A small image FSQ autoencoder, trained from scratch.
Model: 8.44M parameters, 48-pixel images, encoder arch convnext_v2, encoder norm layernorm, encoder num experts 64, encoder depths [7, 7], encoder widths [64, 128], decoder norm groupnorm, decoder activation relu, decoder widths [64, 128, 256].
Training: muon at rate 0.027, 19500 steps.
Data: trained on drawn small creatures on textured ground, 18.4 epochs.
Rows from block 3 of the encoder of a small image FSQ autoencoder, named by matrix and row number. Rows with one number within an expert belong to one neuron, the router's apart. Each number is 500 + 40 x the weight over its row's rms, rounded and kept within 0 to 999. All counts start at 0. Numbers have three digits each.
Before each expert's rows are labels from the 100 images, of 14976, where the router gives the expert most weight on average: "strongest on" is what is common among them. Only what is clearly more common there than usual is listed. The data: drawn small creatures on textured ground.
# router: router (encoder.blocks.3.mlp.router.weight, 64x64, trained with AdamW), inputs 0-63
# up: expert up (encoder.blocks.3.mlp.up, 64x32x64), inputs 0-63
# down: expert down (encoder.blocks.3.mlp.down, 64x64x32, transposed), outputs 0-63

# expert 0
strongest on: yellow; white; starfish
router.0:448478537511562548467553450537523495505530488515550500494490507519507516535492507521522597591446558475574496524500390563441476536528486535455504531450455490528480531522547500548453462480521445
up.0:519519474558503428509390532501470462506478528419458557479529450479514578446466488463544491401538485521476491525480556500435482485525483457515487517555547554484556511528509445491535532515491555
down.0:485511528468521522415503520538543590544498496456544520535491547502541475469550486435439493412443433532544564535528465516490532526479518499491522562504496441508545494509536531574457452479544440
up.1:497509495511438548499419540493488445486502487447517505506498494523502520459513474480497470402566533478417595562537583416439496485506484548504527508528546544447513486458466496513516498528537570
down.1:531525539527476537526504531504523444437427492534442435514531476462495439487565539563481561474539548491511512518413559520554455511491469521454461392475507492505489448462488518471435463468522490
up.2:506477450569473498479345469532512480487512503484543509519479439517541522476541496502473474424528529510431539447522567476532504502509517498477577483494520523485493553455548497440524559520535576
down.2:530456490508498453592515438470465463497487454494552509502569472496532441544474473558567409522501443492536470520526494523530442479562554431439518478494484455529519435472544483502508546518476565
up.3:561500469530452479497442529467553461474452499453438441489506513488450499492501462460488497388580520468513534488568533469523536500542492484513525488547564538549533532598471476438564488491504532
down.3:504434449493542504505587464561500551562564577497496521481504458466548495385467451530521501495541495462530501543482552471570467480556505491474530480507542464514577514465521502535445500505493440
up.4:546472447466521462490416492486458507488505534474559513515512502505471472521516453497544495390521387540506510491465593479490522522513468476550521522548583456513504511472536457486566475464515577
down.4:505523458466435559539508489559451573490536539499405473526491485544485502550499539493506450440536552639545517488534541450532485474487529472491435510490519464547497453488483451493531533519539490
up.5:536486455520429437509439485519498407538536505535495564546571492480476536516529425469466502419572479491500521488466587453509486450519456521523479513502575500538532538472553509516524468492546547
down.5:459492486417498494506482497489510520495526532564429538568409541557570500474537506528566492507489516470515518568535508483482408498449480555481489543503431458508534493518585478539511445519565497
up.6:531531480473463513493367446546482503462470487431443535523539512519440484453540514470514489411587453553523573540521566506527504529512452521524554522501556483508501484465528522478548468504514498
down.6:458546459520466491557462486512501480492543462486581585553554525506435519461470585525439481549501501509500550482530401489533527537561565541507499511440533532498529503514498466500502401493497491
up.7:480525504519485507502381490401478476542502522479508549499525506496490531534493463504520532385519420420450543480525572459463526487507491502554493514567539513475508472503572490502528513471573521
down.7:515554528483434495499464502444475469466499512551484476542528459406515529453544556527522424496539451516441461481454506543522520532446491576530490567547439450441493495529526494459477419466474529
up.8:536484435468492448493453469494454502463480513459496545535553484511539521494530474497442495381527467503443546502583578465472490491539513497526496501538566483525490397485492578530550530549521518
down.8:490520561520556459488552449454545479462543502533462574518537500550550471480474494440492474531488423483498506433528498496484475516510440441473509462425463511582472508465550548522461414481559533
up.9:438463514527471487439433493500489515457564532405507519525498485466555501480485414479482444416580476520516528544516571496561568515463484498514486497586519472493504500511523469520505518486539585
down.9:453461500508450481502498438489482455475544461525515474541476454453553512492501560538445511527410417523467488502537499514490487425554496558535521408469433483516544547590538466485535529509465517
up.10:540501503510494451421443437471530461510552491510448517496526522486472522510531409441542448409606545546465517527464552527492477483472539456555501545462517540493512486476543509490533543480506573
down.10:567464505478555439484479466471425524512457525526535548478484426492559499578442470472468458511448506474519474494523475535526488494584506517539426485459468578466466550476527507545533432528473557
up.11:504525500505479472560402506497483491520486484423527540448437476477495458522491465449496537419574414518493517481545584499528439468525517453523482554526576534466501490517478543502538516521506582
down.11:528443499542528472583471528547510513511523467604504453534470511576528496561434463507542458489498455487526466536530447453506522487441481432490496494512563478462470616489497568523521477494493517
up.12:494521492491514478559376506480453509489509522430502553460516489560546513443505480419471456405579454489495550463538533519489509507542464481528533509495578521476470498520481519532527471566457549
down.12:548469493568450511506460550483454485501484534447498445492581495467538505560541538471541473505573536467508495482531551447512555477523485481536560540503545535457439533448416510393511506512525521
up.13:519537492543476452505405530510523421487498463433478535544517531486489469505498536471438458428556448477504532509523592484411518464530555527565474473505523515588467474456503516491551491519497542
down.13:468509471517497510412489429445581520528508490515534553469472474423499552470491531528550485461455482486469623495473515487563445520484563457500478525544446451557454489466519490520510527520555528
up.14:532531521485464505522414523521452500428531489456535543511480458545503444455500486426539499414577513492520534500524609470491511479467485457569472466476527579480452467515521509508527489534566542
down.14:491557454480432470473511465470484454450486545532489484495508552486528490574505558516468516500468424491505483460468569472536485516503485434523445454584479488545515473524528461513636472472557526
up.15:601549513479440495515386477503475502502509495480515518517495466574519445514473515475525514383569435536526537447518545481448529487488542503504495495498491509492477485473588454488554507523557538
down.15:515503462422522563457452491498482421475551492525494604500516509524558524447532496459479592497519404507498468502526533470420494532518541493478523444450452459521477507478489461526530522479514422
up.16:546470475431510473539365579552467492516494504456469540490539446499468478492512472476483481451619488526508586490503552517488511489535507478465541464538547543435508484474521463535545511512500510
down.16:551486475504496541504466452481536530519562456535548483532450516528488492498460593522557445495525456490460524467421488559460542548469543512484513566413472516433461457428509488526493516476565451
up.17:530528532509480461496382550538493498491532511463493471548485551504517475484548470446490495338457471525537483467481504473488437500494514478553521494481577538535442516467523550524520541546482523
down.17:522574554473496453522467445519516474564460516543478558560480448425473551521516487509517452440487487425468506530565430503513484485544514544562489470528472505508512527612505522575465495503525499
up.18:562539455490469463505378499562554474463504506471518524507495521456487537496488492489473555371553530518493500538490590433531471478547513492494450511504547533491487491483508427556504546532491533
down.18:522514519494570436481548514466438555538488517494521548481505523590507518534488512471524489484508474459486488477463480438533480535551475588526481451528493429480449529536400502429442491541430543
up.19:559518490451500505488391534514482501521458521441476546473547500446489448455521511503467511396539494474477558582474593506505475413511536498553482539551541539508478514494521451485549511470517483
down.19:538468507502544427516429507472513562492546529542534490487452475526453460447544551514468503413476461453495491502536500506531483501557504522480539562490483487481424463461627467515561500480553450
up.20:545512495501438491521404539514519526505514547484499552576547438515522447468482547503457443385520464529558560491517546464471490511468501455496507552532549569446546448453478462487515511509496518
down.20:499487492466528527521507483482532504508508506505556530542593487507548596452535484467464537546449460463542519469503517563522544471417473512458453495519603512452435476538515527560493582533511536
up.21:549450485515473450525414482539530485572502521436509451484553496459553467476513459509498498384570456533465530472551532514478486470472495445527492504549522469474467577588514523479508485519475560
down.21:518490499495499482471517447474491570430453509488596528560514501532531528600455508461499523472451465486498519454535499471495493468532482526513564463416467516421473460449517518468562525524411543
up.22:557504514465514538498377497532485469469501536431517451486487518497490518486527456462487488379593498547487503532479570461534475514514464440543562514531578478500465460499516551494541482529494525
down.22:483550534503456533529471455479494512484575459509547469493507470539482407436526487472477571539488450483508465557514410487507480473450463545514544526450538508515424523524515564581480442473448471

# expert 40
strongest on: large; black; white
router.40:516543550463526409489430492518483548452540486475412491473542473422449482458493485453502482535511475426441549462491564461534483442524487538486454509537549461502521455452516511479555463521536558
up.0:484492429565479592479547467446469434505514543487518519487539514484528527527536505547519550491512484497422464530458573500428430517485476507444470545454599447483535500536445550515470523500485523
down.0:506460538513501518445468516520468491515518464531554459589572480534438515481536544525437433482490480511413495508506412485468527463448469475467493518523442534499478472487542414425509461492559547
up.1:460535537530535463454369490462484496512536476508451489473584562518449479454570486531568523561499514530455492419514537460497492474536550451506492487533491525486500517478521422521550470559491510
down.1:490548520502438521528495458511561424441546560519465497542499510469455535493458532438524457462537421493512506534458483556562484545493475510502495488474583557491511559503434475508499604447465515
up.2:493492464450511521454467508545434558472504555542521589501499491491490455507563438530479472453564495481514477519422504513507469450607483498527523514582490410569469518490508517440476546504509517
down.2:593471457545511523557550525491579429507481506490484524463434417499537540547524430539446524558504490502473460539456581575506541483507520525524490468516475461528498516480479518575440484508517487
up.3:503494473484450457516487532428478570506446542486470565498496484547521511570484506526538523519538530443480471489496476438545501459457543562572520572521452445485424491475458428552549512515498574
down.3:500497540561522523515500440520507567542471564516484505473537453429429476528518564484469421516414457513506454458486457460426505565542492438461519452519500537531493485515467510570540442490523468
up.4:475536528454518476492432495498510546500523524499466502519496371440515538524534580399482463436507507464451464542466473468512543475575503505490491506544527491528448566504499499483537545571559512
down.4:493468459539482429526450516486467496474473463472484505534480469526549482547521477434455407555513485428486445551503463516415543500476520508483437429488566528469533484417469470567467478522471470
up.5:533464445465498470473506534439503461391471491539469512492515479446449407538515484487502571492539503520499467556494523572501482470534515520551511548514530501497402494463557529591562516513498542
down.5:508477523525541535547422436502479550569464506457529515541496446485537491451519530548493521510555475422432495457493534507553539501461468530410497509430554512525437473557463461511522449528452540
up.6:503506524541479506502344548530522486500500488500502488435552511511467432504542555535483509624475481519534448477481516457532521499526515508494511437562448492460510451458457459518539519490527553
down.6:619442516507537558476513498524504426453463501491538486474599488521482451448528560482521514485495479477532526515474511518572506499457470470472485520423537488458505500588479534481541576439530520
up.7:494490551478634496472428525504539454414499538521535508513513437487546522482501500536437467474568488535470530500413538542478463537463448512494453489558550499530441510535500511513462498483451540
down.7:523452512509415510542553485511559487556435547480480460543491464489569504505449538534554454453434443514478455534405499491505508495485524530545562445497554468437512518528467562518483542466461479
up.8:568500443490483535510452509506448505564468522498517465502498475533516474525475518449577489468489486450493491565420520525572534429492617519487586483490505469475503500436510468535480450494550572
down.8:506524503520448493532462449479473526488457445517483516472548590522584550436511521454525470589464481578539496461483436483505506423533547512485528511514514493545551546483537498496605508509454491
up.9:507538586499496502535489479479536519485560519537506465469556446529516455503512440558492490457565498475477470464476475460516553477511468501549432555564487394550516476420521441472518537536557550
down.9:470506536461556591464517397505420451509488481471493510511500478480478542454466529476509555548541527577519561524430535531496501492585520529436438414517501481530472500507485509441497488477510484
up.10:514539518494506435452397460539487503476504470461429512468543502525555533484531581479516551515546485532484538509599537504503492549475522528502514480427551551477506411480529514522459435456450497
down.10:510532467574472557586442515442546571541478540572516542446482508509506563508490490523467463494524506506552541469462525467482489569505540535500529477536551565471534541511498464579534544467448552
up.11:525559449469544510481470528466474484486547483442485505490530462451448580499521471507490435548585474474465567484593574551475455458473466483522506497487553453504535540451458546524504569521530528
down.11:607477493506470494542407496487520542556503440575485491575461472499506426507475510602506527498510517526472496514566494484520536509491442426490479478468442518532463566482518512440523543488535483
up.12:480481454478472433535412463483501523509548517502434539474489581468548451441508497428498552537535511519475545478521589505500474508446488486478497494534563476523432521537484477492615546474508516
down.12:422482492462555489576491518505554480515494532476427494576500495499490499514505495524473546491424451531531512524515555542436534474488532440554470471517467466516512450455588509497422511469587442
up.13:482474558468478473460541461533508470539489459538476524476553500488456454464457452539563495474520510442530455435607495392562514475461525465517507495497576462539470561533546507521491565496495512
down.13:518420532423464516484509549504530520447504447496498507477539488431464484445467599590460481454527460451473459489520481511510526546477536527525577528486486473515503533454561532470519410549479520
up.14:477565501478516461537551469541445495476559402507476526542516563491520451430512488532510465481502534544480516474611520482568476441495502437493481518475580492555481491540469476436512461489485559
down.14:522494487509493509517488499491543497529528450562544577432509492481554512446466518559431510422513465511492520426526473551562425513509439494531520586469499525503502459524467542420566458442514500
up.15:493496569531543454497458471501417446527573529511480464419536494499453533491486494502449486492550501486498501465571517500541440537545478557542530581498536504526473465519424463440540419507529548
down.15:468529550550496458479561559540513486508489499485525476461391498521490513560472464503474466582485563490480550492459440468523442546452443486487524545481510589469428505537558490496481560450510497
up.16:478474513541539440520521488509529466514545462465431513547445509436463512440549513473546423442498478467507449518546518453535490466589547432557504536563518502483484590474518482526544510542456521
down.16:530566427493454475538529481552520543478489514486419481512446499448558471529451477494439504474607483516518497495447527539503557531476561552541523464464507500471498579501455493583488549485454468
up.17:503495528463446486464554474513500540456511561593449510433556552440514516469493529497507527453557402470384488517536504494544466519504472508552450484508518520501518532509532477464552455542457541
down.17:535540471516469533516443528481528505526485538398531439476427494606494517487444496518476472554454568519434488457480495466515515528427522458572524490532537514462450511569559487502503494478521452
up.18:489574469452451558545419441460523452538445482520527507517570506511480563481543517546507512475426499494575472506460508462460487465563494453522448470532435550490469532553474500462457514549532463
down.18:551482457497476528498494487544463504503455556495530428544497503483472523507489524568500474606520513507548468412479513399486532517539482586560550520440536468481478523538503481544480489466416532
up.19:465519529486447539538431509503499523466514488493440540422551520472493526484480483489528480568591428471427451523525576525552518498553461511523468544486545492484409505489556487510534425456497527
down.19:507526470445505461435429496508438491546551518559482499460481489514583479529530459537594418534521553417507527515516475470481514503468539481513455545470501528444537537529493470436494452453445539
up.20:512533616469489502542428451493474559474457545509436500476519505489528508465482512451438478518479414493480499490597559531479505513489511520483566476577508506475526455508532449463559446455513543
down.20:481426544581532485469512505553475514474571418540567540500455488503483546518499450503491506523502550563514519475547495459526506472479517485501427553541450471473494491613535478502503533436537431
up.21:457502516472567443588459534422496495488476531468453539520505531508530548466540541514461499484515499498491522493430512464458542567552546479462469482534434432458483494453573465504580471542527559
down.21:514461563489477490550432509530523460562455490511495489485500489470491448453408597542546479581483516551526494590490511510528461445480462488394474480523452490516532521503457470499493501497434529
up.22:447504534475520516433420536577469522426452493499466560563528574445514449472469574532489460441471485404528503514474533507468507529498515565500482500531476508518550530528542498533495471513549443
down.22:553534499419421567492552511451474498465485449508468534400518531467524522514502545533566511494520479466540493523443592480481469503526556542485460448517513440496434450445488524510456539537484509

# expert 52
strongest on: grey; teal
router.52:495509532451489540397435433472551450502502439516539514505558463527587520444489426479449525507560501451479485485486476486491528505478555496573449412477476527475549463487502524486467521497562497
up.0:531494521456486399559380494570476467444526460552558566502520503508448494499540530527533517441522445531455516520478540494445502557452509528488496522501457482560517538547518518467444470494471467
down.0:452548480493526413503441569546461511514501448527442531538540546512498440526559425492440471420552485464500475532471442485495456491487455515493446457442470527497439488424487446517528508509467508
up.1:507493475486525484460358497516512481475522351485505528530584465503511483411476524499462555516551478539504507508487486496475521473493541452536475476533590512527513496503497540483525525559516501
down.1:547467544523562427559536483549542485499496559522544559511541458492504505624490516481446462494500519467489490487506479519484529456466450425527514479462451456424513484560482504530603482479508497
up.2:499539597457508503543415399524536462494480482390488586554510518540502447466465516553440541543512502503450484511524516482530525503487482489512475544461548467495523521447471540550466487506510545
down.2:464492404511482464507521535485494539501497462508537483432487476456526462446420465489496477457518495515443439509512393492524582509495546426499559508500518492488573498450590527506506515445450502
up.3:512446530436467493476405511506497486517512460543455521491579494484447480433504425558488462506538478590547496480537497522483501500539532563508530378529538486567504537490492534463493551489497531
down.3:466467478521502506564508475491571529491514463471516499437542540475521510461465573577527578379506525522495529522529507536531493470413488504469522479455507469499479466480526510498435543526595563
up.4:523468442394500473468388535556407539488425462519545507571472506487503486448492489560472565487498549517484521506507498500499474431550500522518509475562470484536492538518497510500496563558501462
down.4:505442450500549486471529511426565458439528567479447462535430492568526558431520429538538557456556514553489480518472512525528531478536493571508513484460529454518497500453461460463450524503540486
up.5:526530475486442459486457509499534512543441597457561510423517503460524539559449483574464584467537545435521546515434547485543512547472474467490521518455480426504528462484467535490529518473480502
down.5:520530555469479420488468539513479524515547529591488465555496441571483478489491526476493512461463542479434511496483420525498547512485413508531529536402452533535472508510480527522475535525586449
up.6:551504479504477509400412516484506480481474529482532456512539495517587536479516521507510479526596509488475498470559451491449534479432564461506483400565517468492485466518532541468510456561523550
down.6:521492453496496473528518523520506502485531484488502485443417491486473562426482460577459465445471503511541491483407487516524458509558496508505462613564531557512514521575553478451419513468480514
up.7:521443579382494494482409497489481493533482452476485498510561434491515538482514430488519501512601495560468529491485497469487513427472568464564475486514486540473515504523523579462484510528542498
down.7:510557550508496511500460469507551484538484532496489489481456533498530416558442510465482505520413504571435502424495463446505462582571457472516490559494492521474487482516578518546460500584483459
up.8:494508501479498520416392446493512459541513509547469487540514531478594503510527508500511506489534549463514468550436554499517549439492451529504507447444554536467549485443497502588510561489522433
down.8:417461487494564542576494482447481494514481539503520517476516476463476501493490542505558527453470466474552466435445508510507453493389497475457477561482564428541529482475450505495503611523498514
up.9:476515496511458525481474545486437460519507419595492514478559493496535454444527495554490515437451461571501476463362523469481545516519506513514490558514481546456550486545537490472517505500431514
down.9:526502480457513477509494524471521497479485439515440474554506449511499481548584547445473456511488506610469545486504557442509561505449534505523570521579571484557474519515522509478427450518534551
up.10:599449531494461527494361506514514469477493495464488487579530524473550489494503496480470522609468553517466508514425557511565550530470445454491501496485501490458499456477507488477522500486475565
down.10:543491508583517491424492513522474434467492555573493546562501444502435569477530513415550520509528492486516482494532491529503527529494483482536437459514503465513487523546479456479485504508401610
up.11:497511567492536512481475543506517426445496542432463445591519445482523516464517485493489566500565498515533417437460516445499597544479526455543480527518433506443493439482521534528511526515519512
down.11:562541439543478540535453551483549550475513399498442463495509524500470498514549504480559422599487498541507523514582543535531529486538505530417522483485486523489503554459450468503446517499512536
up.12:536450494531460524491409471565505498464521535493480466548592605489520482492498496510436496530520533531415547487468557535524485470527459518506449432495597494457502449525515522506451479497473461
down.12:505523490499455490536523519527515505457511476468493497578490485486572472532435519497465475598516492423491468536473510477510557506463565404561506477415597486519518468491564485541508521428517495
up.13:430468459454483510503501480504579488469427464557510537533538524463513523488533471594507527401538490434526597573451505507527558444483520518523477449444500522507560537469511521495511499482509515
down.13:511593485477469473561504515518534456568469432547357482482518476530471505506475472569497436523533513447446530526543512535540554480522564461494519539502524514542440534532505551499478519510487502
up.14:474515499467529561437409455518594455472508474517536498534510470471530484495476492486477542458610460427509543494441540516536515521506508526518464431489496492471585552499495549506491497465579454
down.14:508479459542531611508494444468492492545421554487619539506515492485482479579496477480495486457469505526508499550520484453524531433479470477462527430451472463495499445445457473460559520470527476
up.15:538494453533507533410426488550491470515440544491545497530510513450473470514497523537469457488504489500529466493505530521577459425531528565469476371501487534534549572508442539496510536507437507
down.15:470542518535425586432491460501454502494502518446468490439517477496563470529420554534538522544476401525453511468459467564501464512541467514565485534545503484428502488482475516425480481494478525
up.16:457476489503514472513397533469455510503525401515504563571482531475398539455489534539434547470528521462507495525479578562524533581467524509466440495483533478489525496482495564485489527499471472
down.16:521495486492492437521484554541463567436530447502401414491488509508436543436569502491547533422541521523484498495468517483510474541536505574542461563514510473480473545508511550545429513522501536
up.17:532538519471487440541469497464419506526592575510470566519602478436552473480507489481450551494569499492567490434481524463478510415461459469481475480482533463499491472520528531479511521541528472
down.17:426483507522421561514513497503505540469457481492496445420483479468460537517459523512500511562577481454508508453416561566521505511515540512458508524535563547441397510543492495481533483447496534
up.18:486481520522403560458388477472479559483492493470515535440513518515521518468488488593523544483481529473502445486491529547502512439433500529556451469484445490538570544534491523473466548532440538
down.18:492496556471561545439441529533486468557532464542517446579465521481497411493551508493543432452513431557429544513499437477495429546507498509466492477525439543524498550517521487466502443486504485
up.19:450528502501469538470485483503507465521503474539578561605477476559499537404455528497456515507529466482431575474516526473492530496485529572555420443520524432496557546464507487508491507467485538
down.19:507497565524488490494508401471525476548455588512507537469470452512469516555521417498541497437444470500481524477521497538459529435522506472465494461569498397523475416524478512509574523525487499
up.20:493490461531494494500400476517470510459528486564523460546561467534515501376499505533435494494495494497528455514523529529506514499513582533561448395525597534504506512453494497549500509522490454
down.20:553466534547485504467527462487461463461449571521497536532492512484451510696492510468474505463496527529522473498513488458455550507506478469436500448476484475459490496545436521473509524539474473
up.21:495578460539499444417444437505546432524518520476579537482505547539525476465509430512496524469519447562495523464502517510574510502494511561498451453460525410518525564492535541459525505451504503
down.21:474522515499531540453503475518486556432553602528540519461504510500537526602455535538547507475534415470466480499469486544472520518412490551530478464534495547441501521411434508504510481531497508
up.22:549507525450523469507420516456405541521538501526493475494492481545519448492509490520455442384491492487527476533519562583517527502512454521502519537422437474518531504502493621478528510505493482
down.22:425453542524495486508500502537484493549535480461491541548386540528498496463508380436506476436492485464436505471531458464472463438491495576458532499546544535531543530555521469499534503490491476

# expert 60
strongest on: small; blue
router.60:437566492550474518551527450465467442495524569516467523542552528449442457503462510521462431579470540465554545535467460498502509543487493491498543486484473518513498525521442485446525584438558443
up.0:570508473543551552483456525502418476490545489411468514538498495478515510499400475496497507469533490497447409464516567536469497488522517535505521559512530489552502398524488457540435454504548511
down.0:556452503489509471491487481541464506499473480474510379514506437535495508467452575539511419482545444522436475424500510455461486466504444420540513592484518550464501501505528508505503426508526509
up.1:501494479528447451524470477558500516477489509493446448475447459554486570471498553502470493463543459503621539500573475503431451500471490475457466543475553569449546540526456495506523501506508588
down.1:525528493534489484506463582416465446538511561592483541467473479534565458569504405434515548482463461478549569488525527536438470524442472523548536484474491490529519494503489522488509506470450517
up.2:521468507460530485502457484462431492519561505436515446529465539515511461476530525483432493460467465566487544514523543501470532417469458504499450505569544466585540461523526482496533532631505496
down.2:519567478548507447485427452461512567532571591571511555518497464509473532534507436558471529429459532544534531520457499528475499533505441503520524456518516541493491527521522530555476513495409461
up.3:556460493460470465496452467448439497537548470500487450512466502558488499520497497496411530465517505464478521372504588495506538505444471523519502554553478541539479526551484505490456451581543549
down.3:506498473526510492539570472506491461476460550465485469511500474526453522447529501540508591531592521460479571483446488518574514485454495484556491405505488522456453480503381446503482525533470526
up.4:486502550557560554461478470480484499520515477477549471544473404543430512503493534492505507435505606460484523462489570429522549509561509491448449486514523518549484492460491553485501500438520582
down.4:426409495471521512506529539523463572427490518524482538496477489539568562541477511511399447449517528466572499547569512481516517499465419523445519463483533560497501443459485514498500503534511525
up.5:519501523522516488508398445504529467476486444413506507474455438541570508551494543490461390470491575549426573489514540536516565508516474511504479471511554514507501506519518535504499442555513475
down.5:518547397518506509479539500524501491518498499454543591466465481481468568457549481518459508468468539455517518515526436497479568519515524548426524579568549560525483566432506539522479476457475503
up.6:504431572465576495501479514492532534414467522523465484454546512474493494522494425483518477448513511499552533420545580525441485508535462488472472547515531504548433535523483485457549469493584563
down.6:478522450552590522475516489509447595572471505499520457594548487525539481485538469523441434506511547478522513451554466511545486524559495509547535497523516536525479427558481502481555441455521501
up.7:489515511443474467531421457513518557449477575502476444519535513544492585489567538563524479456532482455486476493550557480493494449470408428479485469507527524473548484510524523528484452489490596
down.7:473510484493472503466524522474479538470501530517506456502506442497550523464443510514471521468542539419530463565400477466501491520482496469522459517607567505493552560554586535451493471525495590
up.8:504468481540548575545467528544518443487559521448495526541493452536464485511464544490468455432498539454500516495458535481486557486500436489410489400542480535516433509564463565509541504484454535
down.8:507478499599442519542438474507517549534422510421433503475569529464495482467481584526495497437459503433462482589530494506513457543535509502539544536463488497477510495527524440520491543492540548
up.9:522459475475438460455459480462556449511483416510518529534539488531547520481522495481557472416530487474447536441507561553528516478477524452495474552544517450553523473556444566505495511537467594
down.9:581477440505530522445514462487467591510411436567505502500509479520536512530488460464537477543488552453531517510425434476523532443473506488535380504491452504503557490513514531493554493494475508
up.10:522479536497489454487398488530521486576518448489517515474445482544550524484591517502501477407478438540437470502458497441459531518497515516488463515575496487461527540490554472553523551491409488
down.10:487507518477506527427518471443501491465523476496534452500551510502472531530436448530521467559539396548520519508518571531492510570544591438537452548490467510515531586481542502434492510486500443
up.11:480498501524493469506406478467553510468504508503520480500551408471592510502493542525502603429465547527589499542529525526514499442467526490534527465498559432412480506495452468476475505517467498
down.11:578434502495485470552523490427458577568515599426533519542486423501505485483566517500554516481487581535443494459451461491505551483492484518527447543518472534499513448483476517478476474536527509
up.12:577388433501534461439482506461478526494503528523564527588517532471470505508475516421501491497500445513485431518577526497534452438526485490578444490507552503489536522494474512463509543526495560
down.12:562453471454508457422552559427497506538458525464488433545454445498465430444482535484499553487515487468537546531517466551498480502527498538508458527465490573487533535428461569493539469521447541
up.13:540510556468468586536439482465472518430538563499502486424451517575538530502542480535490471457545494426463535486458519521476468514467546475534441483567510563490458523460471490483483456583490527
down.13:547447556509453546439450497490514487522421497477506484535505525584512554517464469428491507454500534462525489461551493457478572486453473565487573514503475401508517503522585529467534454467514521
up.14:648499483540464470470376443451448485525510520469491536525570491530544441503515498492456483552484475506470525495497533517473542577487513483518512419559515516491482502460490512496485497470542540
down.14:518515481512487512474566514549481476522550539540475483533528573417423488428457531493572529450486448457449472537461447530573555473519500520471454523442567470516570497498479481556517542518503526
up.15:528505466528548436507418470522441452489516568499456504505474480442496514457516485482528497520528477457512559477505551486479545516448512507451438508559492534523511433552443472551619463525487580
down.15:523523506503562485507530534507468463434555533508541523585467503500460533504515566576465536471481494542566456514516497468455530512526568500551479510484383566455481452526518488424491522452525453
up.16:525505560536531433522385532495480572517512540454521432490532550525500532559487452558561527447544532498508510506499574523476505491443439451483491526551493499446477462526486456543495436484446498
down.16:483461557545604509507496473476560480518530489417549498516494499552442504445519513512513472410450501417529525459485501482515553491506517543542520564522482476511508539521589530512524461561552560
up.17:563480580503593487503387525477524548480473480452460450502521508517511480480503510500438459451527482481513512496538514469584559476472452480538449485510452580538459453532520484552520463473566514
down.17:535488540448488557525490455397432511482545477465521468537450535402449532467437550509534454514475520494578518525462563497520491518501418489526535528566534530502458464431503519515523490520479478
up.18:576482434481450515525434529489464532498592541472464461534563487453473445471512466505450484561510511473530479507525572504464524549483537456534436462541532442467495527514449488468538464492575561
down.18:494468457511468523495430510510545448478513477587508555489484534494491436448484483522473569488522473562463418516547499477472522498559478498524477589487436514571433434493441492461539550457475521
up.19:505497580472491499496376461600504495524491557509500482555500507509454503435510461501492476450543471503531507525495540487494480488513492478503540560468611466487531509438463553494517428476497586
down.19:486541484480501478492409505489479575514429473486488495435540491478573458521456567520538488513535520533502548591520492515548481498491505485490458477491517583431497479552424557555497486414494541
up.20:572497504540524511468429465517490535505496418495511489481469515489450539437573541501522490447528533477466557512576498523533517493514486462479468455486556487541545478457511539515473480443472649
down.20:511500519572468512513527514451514446504450517430560484469527481519412516591446561514517413460549504486446522486492481489492574557431538495502549535464554530438562504464516491474507501497463482
up.21:456467450466496555485436460502530461549470520440468464432509535531530432488514553539490471502532588557532475487468557459493466478497519456495541487451422489516528528492450547506572540512545582
down.21:596479495509515535498496438534510481479514504559521496497570521465520478394497593483484476492518398489485510506508464495454462459473498540475457485529472547533488498390527521466494410499484538
up.22:506523517516496481487386567561517523470459450503487471453483531507484606547557511495502573450505481580433478504487440484487459426528466505460511544498552517490497511557459471497514431491482531
down.22:556477486460548518512475507491527462525461442480462513440531452535428486526439457459515442520527531524484497524515540421546535453433542430445534486501485554476498515464528463386496517566533510